From a checkpoint of a small sound classifier: log mel input, norm groupnorm.
Rows from block 7 of a small sound classifier, named by matrix and row number. Rows with one number belong to one channel. Each number is 128 + 24 x the weight over its row's rms, rounded and kept within 0 to 255. All counts start at 0.
After each channel's rows are labels from the 100 clips, of 14976, where the channel reaches its highest value: "responds to" is what is common among them. Only what is clearly more common there than usual is listed. The data: melodies that start on their tonic, played by one synthesised instrument. In brackets: how many of the 100, against the usual share in percent.
# convs0: first width-11 conv (model.blocks.7.convs.0.weight, 160x160x11, each kernel summed), inputs 0-159
# convs1: second width-11 conv (model.blocks.7.convs.1.weight, 160x160x11, transposed, each kernel summed), outputs 0-159

convs0.127 [176 142 109 133 121 171 143 102 148 170 121 122 152  98 174 142 116  81 111 146 150 121 135 166 151  95 132 125 137 140 131 120 144 112 141 139 113 122 133 145  99 137 138  98 131  88 130 110 136 136  78 116 124 129 138 151 131 124 138 146 149 126 170 120 118 109  79 140 127 167 129 153  76 142 102 111 132 149 150 115 171 117 108 126 118 148  81 145 151 119  92 135 144  90  67  95 132 174 146 109 120 122  82 115 143 145 111 135 127 121 144  94 141 138 134 147 101 135 159 143 112 121 151 113 138 146 130 131 112 150 162  97 101 140 138 157 132 161  89 124 208 153 118 150 182 140 167 127 103  82 147 110  99 146 112 104 125  97 105 124]
convs1.127 [110 130 124 149 142  84 164 122 120 114 148 103 106 151 129 118  98 142 117 144 150 113 135 133  87 128 131 142 120 143 118  96 138 115 131  69 127 114 107 121 149 118 107 134  98 123  75  99 136 111 119 130 131 129  79 114  92 163 116 122 107  76  84 170 151 155  86 136 106  90 121 116 119  68  86 129 104 116 157 174 140 120 117 165 124 132 163  81 118 130 142 132  92 182 106  89 122 109 128 113 143 106 169  72  96 125 124  82 123 101 127 107 124 110 140 127  66 141 130 136 140 118 153 155 102 111 138 113 115 122 135 140 140 110 126 127 140  93 146 137  87  91  87 148  91 137 135 114 119 129 132 125 119 113 112 126 141 126  99 174]
responds to: staccato (53 vs 25.5); marimba-like (44 vs 5)

convs0.60 [100 121 133 146 103 171  86 135 104 162  98  77 123 140 126 111 147 144 133 125  95 109  82  98  99  91 158 106 112 144 134 158 137 117 135 149 130 105 142 114 118 152 107 129  92 110 139 115 163 102 120 173 128 120 146 115 102 114  98 123 110 101 157 107 114 147 119 150  75 119 133 150  74 128 110 153 165 121 136 119 120 131 117 186  90 140 139  96 118  82  70 105 120 149  92 138  92 171 108  97 152 127 127 112 159 106 137 171 132 140 120 149 120  80 134 109 102 117 120  98  95 112 108 106  98 153  92 152 109 149 140 110 127 129 107  88 149  91 142 123 143 118 172 138 162 120 121 124 115 116 113 134 175 123 144 154 122 108 115 148]
convs1.60 [122 179 180 148 149 125 200 173 164  90 132 111  95 124 141 148 150  84 124 135 126 120 133  96 116 168  98 157 107 147 125 158 115 168 143 135 113 174 121 136 163 133 143 123 137 139 143 107 105 156 124 146 133  97 106  97 129 134 122 147 123 108 143 104 144 162 125  82 129  82 125 141 143 138 143 106  81 139 114 104 139 121 110 115 135 101 152 154 139 135 164 183 159 154 100 105 136 165 114 135 139 173 115 145 109 131 132 116 137 114 163 150 117 143 136 115 128 155 108 166 155 170  98 153 116 151 122 112  91 136 135 149 168 121 156 127 114 120 101 173 103 139 164 118  95 156  85 120 154 138 130 119 126 148 137 176 109 122 127 118]
responds to: staccato (52 vs 25.5); harpsichord-like (51 vs 4.9); electric piano-like (39 vs 4.9)

convs0.84 [138 138 122 144 110 109 112 137 168 116 129 107 146 122  83 156 131  52 142 130  66 144 146 134 137 113  96 158 136 122 123  79 161 140 127 139 107 135 188 110 153 141 122 139 139 155  97 134 142 131 156  89 149 136 155 119 157 175 126 166 129 166 152 123 136 121 144 108 128 112 130 105 147 121 181  96 108 108 135 127 159 161 151 132 139 145 110 105 120  91 124 122  91 111 174 186 133 132 104  92  92 148 121 155  84 160 106 121  98  84 115 133  93 137 111 117 132 136 119 139 108 149 156 138 157  92  88 134 117 117 115 147 124 154 104 108 115 154 140 110 137 129 176 150  99 102  85 132 145 127 116 138 127 124 127 158 141  87 122 150]
convs1.84 [ 91 137 130 138 113 100 142 135 165 172 148 126 134 155 112 119 126 161 127 103 150 109 106 115 124  93 100 125  99 155 135  90 144 148 100 147 145 114 161 130 145 117 100 135 121  69  95 123 129 164 157  96 111  88  97 133 162  99 123 144 123  92 172 131 115 106 133 150 100 137 139 110 149 131 118 138 120  69 116 168 139 112 133 148 100 104 144 149 136 179 147  98  97 118 124 168 128 133 117 110 102 108 137 118 100 109  70 161 166 121 124 125 111 146 131 108 146 166 142 110 148 130 131 163 134 123  85 102 162 146  86 159 103 111 129 127 143 102 104 113 115 120 137 200 144 137 102 134 116 167  98 125 161  86 139 128 149 115 101 108]
responds to: bass guitar-like (76 vs 5)

convs0.35 [ 92 168 147 116 100 118 126 113 112 170 119 123 141 137 136 105 136  54 101 112 163 155 114 129 134  83 147 132 148 160 106 182 104  92  96 125 129 130 145 143 130 167 146 165 104 118 143 177 127  94 120 165 102 109 106 121 145 153 154 163 154 107 138 143 127 108  98 105 143 177 108 146 106 151 159 102 157 149 139 110 126 142 114 151 144 134 143 143 147  99  92 119 130 149 165 116 132  51 138 126  98 122 139 157 171 106 113 106 120 149 146  95 121 155  95 120 162 122 140 108 107 153  99 118  95 133 152 124 115 116 138 109 158 139 157 154 116 151 127 110 141  82 139 111 109 132 126  86 139 104  96 128 140 150 120 140 177 143 140 122]
convs1.35 [127 139 131 148 112 189 132 100 149 128 122 136 140 137 124  84  95 137 149 112 107 123  97 139 159 141 119 143 143 102 158 141 133 132 140 176 154 101 112  86 129  34 119 109 135 140 141 125 126 121 136 137 105 169 127  93 128 147 155 100 128  98 102  83 172 153 107 107 138 113 103 139 138 140  81 119 139  89 134 151 103 158 128 171 117 131  98 131 125 162 101 100 113 143 121 141  95  95 169 142 147 117 110 152 113 120 135  99 107 135 147 107 112 115 123 108 103  88 139 105 155  93 131 149 117 114  88 118 136 153 157 126 168 127 119 128 156 104 129  69 135 164 141  93 129 163 107 169 167 107 125 141 129 104 111 124 106 113 163 116]
responds to: trumpet-like (35 vs 4.9); flute-like (25 vs 5.1)

convs0.14 [127 122 136 125 176  96 126 145 112  98 156 124 166 161 159 119 107 135 102 152 115  98  99 159  94 114 137 141 144 126 160  89 126 111 102  78 164 138 139 132 129 128 119 119  78 129 178 163 148 130 119 126 115 142  99 132 129  79 110 120 127 138 124 151 144 135 113 110 161 155 114  93 136 142 182 100 161 121 112  83 130 105 120 148 115 135 176 106 135 130 179 131  69  74 108 127 129 108 146 153 112 122 121 108 122 139 128 120 157 126 116 110 117 142 128 107  82 173 138 105  96 127  81 150 113 157 119 157 153 150 194  94 112 114 148 133 133  92 120 145 152 142 114 127 118 121 143 162 111 134  99 177 133 109 140 151 117 144 112 104]
convs1.14 [ 99 112  88 112 140 101  58 103  88 133 110 105 126 131 151 147 132 127 160 134 110 138 105 148 101 112 101 103 101 130 132  99 134 122 140  98 137 128 115 142 121  77  86 133 113 101 117 111 110 124 124  69  86 115 100 122 127 132 111  91 121 149  92 143 123 126 110 125 117 143 113 125 107 116  80 142 102 135 159  64 102 123 121 123 119 117 155 120 153 144 105 121  97  90 115  98  86 109 110 116 109 158 130 131  96 163 107 127 140 101 111  99 120 148 132 153 154 116 128 133 139 137 105 118  70 129 160 110 134 101 167  93 143  84 109 110 143 120 116  75 105 133 140 130  80 134 118 109  80 144 143 127 101 106  63 112 116 117 137  97]
responds to: oboe-like (60 vs 5); square lead (33 vs 5); white noise (25 vs 7.6)

convs0.45 [118 139 129 133  96  92 111 148 132 171 118 101 138 101 125 132 147  85 165 133  93 101 146 139 100 135  90 172 142 139 142 180 130 144 126 157 153 102 141 133 130 136 138 129 153 144 115  96 141 186 122  96 131 109 105  97 131 131 108 151 138 150  93 137 149  84 129 107 124 119 112 143 128 167 160  80 134 155 134 125 129  85 161 158 108 139 104  86 104 134 116 130 107 133 164 126 129 127  98  96  94 170 161  99 124  98  78 140  88  95 160 145  83 142 115 132 140 140  94 101 126 142 134 140 180 135  90 117 145 126  74 127 132 147 150 168 152 108 126  93 131 131 120 161 112 112 150 128  95 163 152 126 112 140 125 171 132 145 127 153]
convs1.45 [112 117 131 124 162 113 105  84 103 153 109 133 100 147 104  88 120  91 131 153 104 116 147 138 110 143 110 120 128 105 131  82 141 116  81 133  94  93  88 112 103 122 102 104  92 127  81 116  86 123 100 128 146 157 125 111 128  86 108  83 110  92 147 136 113 140  99 134 151 135 146 122 150 117 110 142 146 116 131 127 102  82 150  93 149 109 115 125 130 115 105 114 115  74 119 151 113 111 119 124 101  77 134 122 143 183  58  99 107 122 152 134 119 135 118 136 193 152 127 132 136 137 170 111 113  95 132  97 182 113 110 139 101  95 119  88 124 157 116 116 117 133  95 127 116 144  87 131 106 102 120 136  97 155 145 130 130 110 103 140]
responds to: bass guitar-like (96 vs 5)

convs0.115 [128 111 102 147 118 118 145  91 142 124 151 127  89 133  92 119 115 140 138 128 123 106 103 156 132 139 137 145 103 138 133 148 156 138 133 109 113 133 152 109 141 165 137 119 109 120 128 146 155 117 114  94 173 136 147  89 179 139 157 167 157 128  83 146 152 113 138 128 139 127 131 134 135 118 123 119 193 115 126  88 188 153 206  88 120 119  98 143 120  75 122 169  98 129  95 174 127  94 150 142 136 140 143 130 105  91  76  94 111 125  85  97 108 131 120 128  82 150 104 133 118 101 144 120 129 121 106 102  77 118 118 160 153 108  94 118 108 120 156 122 132 100 130 145 116 158 111 131 139 130  97  94 146 114 109 115 121 175 129 140]
convs1.115 [113 138 147 133 141 100 184 119 138 144 148 108 116 112 101 145 127 144 189 166 126 167 119 130 138 139 120 106 107 135 174 139 126 122 128 116 161 138 139 145 114 154 171 112 134 124  96 131  92 148  99 128 139 140 114 111 198 143 129 119 150 166  86 160 132 128 138 105 137 127 139 123 134 115 107  98 156 153 134 140 129 146 110 120 128 162 126 152 201 110 138 145  86 146 117 186 159 136 127 118 129 142 150 142  97 110 140 164 119 139 126 152 101 174 171 155 138 183 125 154  90 110 132 115 200 134  94 121 113 135 140 127 130  59  97 127 125 116 146 154  93 138 128 114 122  97 163 152 157 115 126 138 141 125 146 125 143 145 123 121]
responds to: bass guitar-like (99 vs 5)

convs0.130 [147 128 142 137 119 153 165 118 145 116 130  99 124 124  78 111 102  89 170 140 121 115 152 204 158 151 138 133 131 156 103 159 106 116 144 133  92 134 141 164 163 149  83 173 129 170 142 156 171 149 131 134 174 150 123 112 122 142 146 128 129 147 159 115 118 130 142 128 100 124 141 147 119 132 126 150 117 135 109 116 133 162 123  32 103 119 114 154 128 134  90  87  97 129 161 114 101 143 151 138 154 117 131 120 127 151 109 142  72 102 100 120 133 162 126 110 128  87 146 130  94 167 117 126 134 109 117 122 120 119 126 131 112 122 132  97 114 149 132 124 128 135 136 136 140 218 138 114 135 149 122  78 146 136 109 109 110 136 126 112]
convs1.130 [136 152 134 136  83 110  99 128 122 127 132 140  84 132 136 144  79 145 152 115 134 124 118  79 122 133 121 103 104 103 152 112 131 127 116 142  74 142 136  91 119  96 106 155 115  90 125 119  97 100 141 118 114 108 120 102  95 100 124 110 143  99 116 110 130 126 110 131 141 100 115  81 142 139 144  84 105 164 129 129 123 158 128  68 125 122 149 116 124 122 123 135 157 111 114 130 126  95 135 137 137 125 158 136 126 156 113 117 116  94 113 100 113 139 143 122 135 147 137 128 145 113 162 186 103 120  88  87 103  90 161 152  23 121 145 126 107 129 149 100 144 130 104 103  73 131 131 119 104 174 104 157 137 109  75 125 124 135 116 168]
responds to: saw pad (87 vs 4.9)

convs0.77 [129 112 137 148 126 139 130 162 118 124 115 170 155 111 118 153 138 130 164 143 104 121 156 144  99 132 131 139 129 167 142 128 125 181 113 133 109  99  87  80 186 153 120 107 129 148 138 168 118 157 124 196 133 122 153 132 132 139 156 106 111 156 141 109 111 142 168 108  92 147 157 125 133 125 134 120 114 123 122 114  88 150 116 166 133 126 148 109 126 139  97  89 108 101 141 116  92 181 101 123 130  73 113 136 153  93  89 102 120 142  72  93 102  90 116 132 153 122 113  98 142 125  86 137 145 103 128  75 118 137 102 158 108 124 118 125 108 129  72 137 134 106 123 130 127 167 148  96 150 117 130  92 125 176 107 131 131 134 122 164]
convs1.77 [124 165 143 107 125 126 107 176 169  72 147 162 143 116 124 104  89 131  66 146  86 105 118 134 156 130 121 135 136 119 142 158 136 140 142 144 152 140 134 145 150 113 175 130 150 120 158 132 126 120 160 121 129 143 123 113  96 175 135 171 155 155 165 124 155 135 149 105 162 128 124 134 163 192 188 132 115 182 118 142 154 117 142  95 127 126 111 129 138 151 112 111 145 138 149 123 165  72 128 108 112 153 127 132 167 141 120 168 142 126 136 109 135 178  58 116 113 144 149 153 121 145 153 140 114 130 134 132 115 139 124 105 164 159 128 142 150 119 101 123 142 141 165 131 123 161 154 118 121 150 154 109 134 136 131 171 164 110 127 160]
responds to: trumpet-like (36 vs 4.9)

convs0.97 [164 149 118 117 117 138 161 154 142 113 139 140 117 106 142 100 106  60 138 122 168 110 124 151 138 125 118 129 127 145 120 124 106 112 180 153 141 123 108 125 112 180  96  86 108 159 116  90 120 130 130 118  92 218 114 105 119 155 115 107 119 115 140  57 110 122 117 127 137 122 141 125 143 129 122 158 140 120 152 135 103 136 112 120 134  79 115 155 108 135 102 102 125 103 138 159 134 118 160 121 174 155 126 180 126 139 128 102 156 160 154 148 125 128 148 116 124 112 135 157 145 120 107 142 122 158 118 120 156 118 106 111  97 120  84 152 152  89  99 155 152 108 121 144 164 123 126  63 136 124 143 191 113 152 129 127 128 136  93 137]
convs1.97 [118 109  85 129 138  84 119 126 130 178 120 122 127 165 102 126 125 162 118 143 147  91 137 133 104 131 140 163 119 108  92 107 150 101 122 101 125 142 135 108 111  72 117 100 103  84 117 109 148 131 117  95 158  74  87 114  84 120 100 115 187 115 101 109 110 120 163 129 138 141  99 147  98 122 148  86  82 127 128  56 124 148 152 129 132 139 130 110 155 163 124  85 109 159 129 111 122 133 120 175 139 121 137 119 141 176 133 130 130 169 154 125 139 125 134 129 140  68 131 129  98 121  98 135 111  89  98 130 164 136 127 128 150 138 136 139 134 110 173 130 147 137 138 114 135 100 152 159 102  90 127 130 121 156 135 110 166 117 122  90]
responds to: marimba-like (78 vs 5)

convs0.149 [155 161 121 120 142 155 105  91 143  99 124 140 125 156  45 161 108 116  94 121 117 124 110  95  92 124 130 100 142 125 120 156 110 126 117 122 138 133 117 118 206 135 122  94 125 142 141 179 129 126 172 170 129 114 143 126 129 132 125 103 145 153 122 111 110 128 117 108 124 150 111 132 121  90 134 138 147 128 107 114 161 118 126 110 186 172 127 121 150 151 135 146 148 129 120 102 116  88 159 127 130 133  94 161 156 112 185 106 155 115 126  88 127  99  80 113 128 119 168  98 185  89 106 142 145 144 116 120 130 128 106 115  90  85 111 107 173 118 111 131 150 128 133 132 120 125  90 143 128  96 117 157  92 108  89 136 132 141  97 130]
convs1.149 [154  87 121 134 161 131 114  75 168 152 166 126 141 103 108 120 135 131  70 135 140 138 161 111  98  97 121 133 140 107 146 138  99 136 143 105 113 131 125  95 112 133  65 121 105  81 108 130 134 124 128 115 118 115 113 127  85  94 119 142 118 137 106 130 125  98 124 129 147 121 142 121 144 117 137  97 165  96 105 160 110 127 130 127 109 131 156 136 146 121 130 126 141 133  95 110 135 150 138 121  88 120 125 122 170 141 117  36 155 117 140 160 155  84  97  97 123 143 161 107 154 106 147  87 168 152 136 123 143 129 119 109  85 144 119 179 163 145 122 137 168 134 161 126  86 138 108 129  80  91 134 160 101 126 112 137 134 156  92 142]
responds to: marimba-like (54 vs 5); saxophone-like (46 vs 5.2)

convs0.108 [129 150 132  90 114 125 127 138 170 125 103 155 139  87 127 114 134 168 106  90 108 136 122 149 184 177 122 118 145  87 173 133 123 151 143 112 142 106 140 116 179 133 140 144  88 150 121 126 125 123 106 160 146 130 123 165 124 144 152 135  91 103 154  80 157 108 168 124 142  84 173 153 147  93 116 138 141 143 124 119 122 117 134 173 134 169 136  74 143 150  97 129 144 158 138 156 102  91 147 163 119 117 110 126 152 121 151 188 120 137 112 133 163 127 120 111 161 142 153 166 131  88 125 143 113 142 127 142 137 134 146 172 114 137  75 113 141  98 113 143  85 123 149 135 127 126 167 100  96  99 118 136 131 129 155 133 152 110 100 156]
convs1.108 [ 85 138  76 113 120 164 125 129 136  97 134  88 161 129 144 115 132  99 144  96 137  87  90 121 152 102 147 139  89 181 139 134 155 112 140 145 105 161 115 151  88 119 147 116 187 120 131 129 111 145 140 146 167 106 143 107 127 145 125 145 162 186 131 166 117 124  83 122 115 136 147 140 119 161 146 128 133 109 126 146 143 126 103 133 124 119 124 161 131  90 126 152 123  83 156 123 128  99 125 142 160 137 136 143 180 168  99  97 161 147 144 140 117 115 120 161 113 101 173 106 131 135 111  86 149 160 136 141 127 181 118 141 124 152 167 142  81 141 154 140 181 119 139 156 151 143 158 105 165 153 116 108 138 107 100 133 146 141 140 119]
responds to: trumpet-like (51 vs 4.9); clipping (29 vs 8.3)

convs0.100 [137  83 138 123 139 119  97 106 113 117 159  90 128 106  97 148 144 108 127 134 113 162 117 140  83 124 116 115 124 111 123 131 121 209 134 133 104 140 138 142  94 138 145 169 129 134  89 115 109 115 130 122 128 116 173  84  98 157 134 137 153 135  88 102 135 122 131 133 165 159 123 127  96 201 116 159 190 146 110 119 117 136 123 146 151 132 106 103  76 135 108 142  85 105  95 130 168 148 111 120 140  52 135 152 148 143 106  81 150 139 140 141 149 126 118 127 134 112 158 113 144 108 111 145  77 134 115 125 100 133  84 134 143 128 134 127 142 152 138 123 111 109 165 145 152 124 154  87 106 180 134 142 111 135 149 118 130 115 130 126]
convs1.100 [145 103 127 124  77 126 127 100  98 159 113 147 118 140 114 146 140 142 109 159 114 130 104 197 154 147 118 124 124 175 113 136 127 122 144 153 124 117 161 192 146 110 140 170 104 139 137 122 153 149 150 131 118 119 118 175 127  99 130 135 124 181 118 155 126 136 121 108 130 133  97 125 125 125 126 135 123 147 110 148 135 144 105 114 117 188 142 130 184 120 148 127 122  63 126 116 137 106 137 120 118  94  90 117  92 119 148 119 131  76 121 136 118 113  68 140 103  81 193 108 140 155 105 182  86 145 136 102 162 135 128 108 144 129 105 128 163 130 134 118 102 151 126 156 102 130 150 137 152 102 128 145 131 144 128 183 114 116 137 105]
responds to: marimba-like (83 vs 5)

convs0.148 [133 103  83 109 125  89 154  97 143 124 113 155 148 147  99 115 131 100  98 116 151 145 132 136 197 153 121 147 135 133 143 120 125 115 177 128  99 112 141 119 179 122 118 100 118 100 123 183 129 125 148  98 134  97 183 125 103 147  93 146 126 118 121 132 106 177  92 139 117 160  84 124 121 103  99 116 124 128 108  90 132 175 127 143 154 147 106 141 134 110 131 113 138 133 134 131 137 113 184 145 137 116 124 136 111 115 116 123  92 169  86 137 143 138 121 151 142 135 128 129  71 130  59 144 107 126 111 126 119  85 107 127 185 116  95 154  89 161 106 103 131 139 139 106 126 156  83 177 149 118 132 101 114 123 134 129 123 130 130 100]
convs1.148 [101 206 140 178 135  90 102 159 145 139 106 149 147 130 164 128 128 115 107 147 145 128 137 143 137 122 170 174 136 123 141 137 151 155  94 137 151 129 117 148 157 135 142 151 145 155 167 169 134 139 133 167 120 130 140 139 180 116 112 128 127 138 117 107 167 118 179 119 170 178 131 121 184 132 157 126 104 147 103 160 132 141 139 135 149 132 118  98 101 150 121 153 135 116 115 139 135 111 114 132 144 127 127 170 136  75 106 141 119 121 122 163  99 180 118 144 106 109 126 148 118 159 125 101 110  94 105 107 110 130 170 132 110 123 181  96 161 101 175 154 111 126 138 120 111 183 128 149 118 161 124 112 130 105 136 133 129 156  92 127]
responds to: oboe-like (94 vs 5)

convs0.44 [161  95 130  99 151 139 132 140 144 181 119 133 126 115 155 133 129 138 149 110 154  90 135 139  98  76 113 144 106 122 120 156 143 147 161 167 148 164 122 145 128 158 104 111 163 122 136 133 149 120 144 121 128 153 157 117 164  94 119 129 152 118 192 103 111 147 107 116 152 152 119 151 122 114 142 145 138 110  90 127 166 159 136 222  96 140 129 104 141 112 110 171 115 107 120 124 140 140  80 129 118 112 115 132 129 151 153 105 145 163 125 118  95  98 118 123 133 146 146 116 117 122 146 126 152 140 120 128  89 134 173  84 134 135 133 116 113  98 169 139 133  87 142 169 134 148 142  72 102  67 164 128  93 127 142 137 111 126 156 136]
convs1.44 [108 148 116 124 124 119 105 128 119 130 124 140 152 143 114 103 144 130 117 134 121 123  86 147 141 176 107 133 123 153 165 114 118 109 122  99 151 106 108 110 168 118 136 181  95 137 123 112 147 152 141 141 164  84 124 131 101 127 141 120 116 116  87 143  76 128 133 145 112 150 149 129 118 162  94 145 155 135 158 149 110 141 105  92 174 125 105 132 105 170 123  94 148 100  83 127 120 100 153 138 147 129 123 104 105 164  92 154 107 115 103 138 106 146 140 128  86 132 108 133 174 124 143  99 128 144  96 114 167  98  73  91 175 123 105 146 130 119 156  83 147  99 141  91 126 126 112 149 137 199  81 113 142  93 125 149 114  97 116 157]
responds to: trumpet-like (68 vs 4.9)

convs0.36 [128 154 126 126 122 122 135 117 128 120 133 113 114 134  90 125 123  94  89 119 133 118 156 110 119 112  89 136 124 141 130 128 147 162 163 134 159 102 144 133 170 155 130 130 122 130 142 144 182 108 157 171 178 105 125 153 124 179 104 153 133 147 128 144 121 106 121 138 150 157 118 154  92 185 142 139 114 153 119  95 137 158 127 157 111 130 127 115 110 136 137 189  71 142 147 125 143 104  73 109 112  83  91 139 169 100 139 135 151 125 122 163 108  96  85 142 110 108 178 121 141 113 137 111  73 105  74 158 102 125 123 120  82 132 137  94 133 130  91 101  92 132 146 141 141 123 113 121 106 108 147 135 121 112 131 168 122 155 160 106]
convs1.36 [187 163 135 126 152 147 151 121 129 151 119 177 144 118 140 196 144 158 158 125 157 120  91 150 136 121 146 171 125 138 109 130 144 135 143 136 121 131 155 125 146 169 137 121 141 149 129 119 161 145 120 128 170 159 160 140 104 151 122 116 129 129 163 164 126 141 152 108 117 148 113 136 151 181 133 119 169 124 133 130 131 132 111 142 142 148 143 135 133 113 148 121 117 145 156 138 117 203 185 170 150 102 129 145  78 102 115 150 165 149 128  86 119 144 115 159 105 119 188 148 112 174 122 152 131 159 103 120 116 124 136 150 152 151  96 129 156 115 163 152 138 118 140 140 168 117  94 127 155 145 137 173  95 124  97 131 109 142  94 139]
responds to: marimba-like (67 vs 5); clipping (41 vs 8.3); white noise (30 vs 7.6)

convs0.74 [ 94 126 131 120 110 103 128 125 101 149 133  91 138 140  87 112  89 151 120 137 131 126 165 112 154 104 122  85 129 119 123 148 111 159  99 113 110 112 124 141 156  97 123 128 154 160 152 155 175 117 153 134 162 131 136 146 146 117 138 125 150  74  88 135  70  97 145 135 113 130 120 115 145 181 138 124 121 182 100 133 104 155 131 103 173 124 117 117 139 100  97 101 114 115 125 119 112  95 137 120 106 130  86 118 147 102 175  72 126 164  84 127  86 127 127 157 102 101 120 112 157 118 104 133 140 141  88 111 159 110  95 109 133 119 117 107 105 150 118 138 141 136 147  87 143 109 145 156 121 169 123  97 107 105 128 110 111 162 120 197]
convs1.74 [168 107 122 110 140  81 145 174 120  72 185 111 143 107 159 178 139 171 124 138 134 179 101 135 128 124 138 136 132 159  79 126 159 128 142 140 132 149 157 165 147 152 125 112 149 140 118 143 165 120 135 119 141 119 130 149  75 139 131 137 139 169 115 154 149 130 129 116 176 155 118 164 163 148 136 140 136 128 127 107 115 122 142 105 119 122 106 151 163 140 115 118 108 129 124 101 137 166 149 141 146 140 121 122 150  82 140 134 163 158  93 131 158 148 147 115 134 150 135 119 125 140 113 136  66 135 117 165 142 134 133 156 146 172 126 131 123 114 155 134  84 141  77 173 155 120 123 130 209  88 126 140 122 122 141 154 118 113 136 116]
responds to: marimba-like (77 vs 5)

convs0.57 [152 139 113 117  99 128 184  96 170 147 157 117 108 170 133 123 135 129 129 125 148 128 116  76 131 107 156 101 105 131 131 184 117 129 123  95 137 127  93 133 127 140 109 100 165 156 135 146  87 102 151 132 162 136 137 108 111 149 123 141 129 125 173 116 147 144 151 126 156 129 147 133 134 124 109 138  70 117 110  98 137 107 114 173 111 116 121 118 138 100 126  87 120 131 173 156 137 121 140 124 122 108 151 115 120 110  74 168 131 130 125 121 149 132 144 118 124 131 176 117 109 166 124 136 178  79 121 109 121 165 101 151 114 107 159 118 118 142 105 169 136 163  81  78 134 124 142 156 128 181 167 109  88  91 111 104 101 152 152 132]
convs1.57 [ 98  80 150 158 111 119 102  86 125  67 153 130 105 127 131  66 109 130 167 117 128 132 145 104  88 142 136 119 100 106 135 126 117 121 145 150 123 203 131 113 126 130 138 108 151  92 158 132  76 132 114 117 114 145 112 104 161 122 120 111 103  82 141 128 123 167 118 135  82 168 124 102 126 138 118 132 103 126 151 101 125 143 147 156 135  76 156  98 142 142 137 104 113 151 134 113 104 114 120  81 115 120 136 117 141 127  88 127 113  94 131 111 137 126 101 164 169  71 140 157 117 118 123 142 119 145 146  80 107 148  86 157 165 126 142 153 125 123 139  89 142  95  95  99 109 130 116 150 159 141 115  99 140 148 120 114 122 110  97  98]
responds to: oboe-like (45 vs 5); vibraphone-like (34 vs 5.1)

convs0.11 [136 101 139 132 137 128 131 119 127 154 186 133 116 141 127 116  87 140 155  91 139  73 120 125  99 137  94 131 158 132 114 113 156 167 140 129  94 166 126 201 127 181 122 135 131 124 133 107 120 121 124  85 140 114 130 115 131 137 133 140 123  87 176 152 142 155 138 132 155  93  96 131 114 110 109 116 138 123 150 165 113 135 122 194 132 148 108 118 143 160 108 108 116 143  78 149 114 158 168 136 134 103 129 129 135 181  87 144 168 119 104  99 143 133 107 143 104 104 103  98 130  92 148 156 127  89 105 163  98 138  97 136 107 128 113 113 131 135  91 146 169 104  89 158 107 155 153 103 143  79 108 145 100 123 135 135 135 119 123 139]
convs1.11 [172 109 145 110 110  98 150 159 128  58 123 108 134 148  94 110 128 110 119 130 124 143 125 160 141 140 145 143 123 120  98 128 126  87 135 127 174 103 161  95 132  59 161 150 112 129 144 137 155 131 122 165 140  97 140 115  54 154 143 137 152 136  76 108 104 126 135  99 136  79 109 120 135 168  93 121 101 112 133 127 138 128 157  61 152  89  58  95 134 137 115 112 112 112 113 122 132 127 134 102  97 144 134 131 121 105 149 120 159 155 127 128 122 133 100 133 107 140 136 119 144 147 128 125 138 192 136 118 128  96  99 129 114 139 139 131 162 109 144 120 100 132 150 129 141 123 110 167 159 129 131  96 121 163  95 155  91 129 139 117]
responds to: marimba-like (41 vs 5)

convs0.42 [ 85 102 102 111 166  61 155 122 119  78 116 142 144 174 135 156 130 114 144 184 133 109 138 103 134 147 119 162 166 116 162 151 117 135  90 118 105 143 135 133 154 131 117 115 125 131 117  99 150 148  99 131 111 150 124 104 123 133 117 116 169  81 115 116 105 209  99  98 125  66 149 115 148 134  94 126 142 137 143 133 108 140 101 115 103 112 137 123  80 126 112 119 122  90 128 158 122 147 126 151 185 124 116 111 154  98 151 110 127 110 117 121 121 136 120 159 122 147 113 105 114 153 145 125 124 116 129 147 132 134 132 135 130 120 107 119 147 149 116 129 102 105 102 163 148 170 101 117  73 144 138 125  95 109  49 135 116 146 139 109]
convs1.42 [155 143 163 125 117 114 184 135 151 102  97 102  91 137 132  97 120 143 108 152 120 124 133 158 144 124 128 109  91 134 105 118 103 165 149 173 109 147 123 106 126 151 105 133 112 174 142 135 164 158 166 125 130  75 121 106 112 144 130 118 183 133  68 131 110  91 145 120 154 170 103 149 147 162 142 138 124 175 100  93 147 130 146 127 116 124 135 167 123 140 149 103 157 174 109 107 126 134 134 132 137 126 125 161  61 132 127 124 132 196 132 120 151 167  74 131 142 154 128 118 119 125 125 115 115 106 127 125 113 137 130 129  94 120 174 130  97 122 104 154 134 115 114 110 125 181 155 103 144 102 150 102 149 121  93 141 132 104 138 153]
responds to: saw pad (74 vs 4.9)

convs0.4 [126 139 151 138 130 116 100 108 187 134 165 154 113 168 134 124 109  98 133 161 158 118 124  94  90 149 122 147 140  99 134  76 139 133 118 150  81 130 153 109 105 112 148 116 165 134 157 158 134 101 149 150 106  74 127 140 144 138 160 106 145  97  97 137 171 147 127 112 168 155 146 130 163 153  99 128 126  85 158  76 111 119  87 160 123 147 119 105 126 162 112  98 126 170  94 135 137 101 133 144 119 113  84 148  94 131 130 123 113 157 118  74 122 126 133 151 149 128 160 150  93 169 111 120 116 160 104 122 114 121 134 130 130 101 134 114 127 108  87 120 170 146 104 124 134 141 127 180 115 133 114 109  97 130  93  83 137 149 148 117]
convs1.4 [120 161 135 107 113 130  98 164 148 105 158 130 106 122 194 128 107  88 100 137 133 100 104 123 126 150 106 118 166 125 119 113 111 112 126 112 140  89 129 129 118 108 119 124 134 121 127 137 133 136 133 109 136 154 109 153 169  96 128 110 162 137 150  92 123 152 108 123 117 156 102 100 165  95  89 117 137 168 102 115 128 157 143 180 116 108 154 113 111 142 128 128 154  91 119 133 119 125 167 114  97 115 105 105 101 124 184 104 108 124 110 104 124 146 106 133  95 146 163 110  85 157 132 144 127  98 112 152 127 158 133 129 121 125 195 141 160 136  98 105 142 185  65 121 112 177  91 185 126 140 120 117  98 126 102 118  94 133 110 142]
responds to: oboe-like (99 vs 5)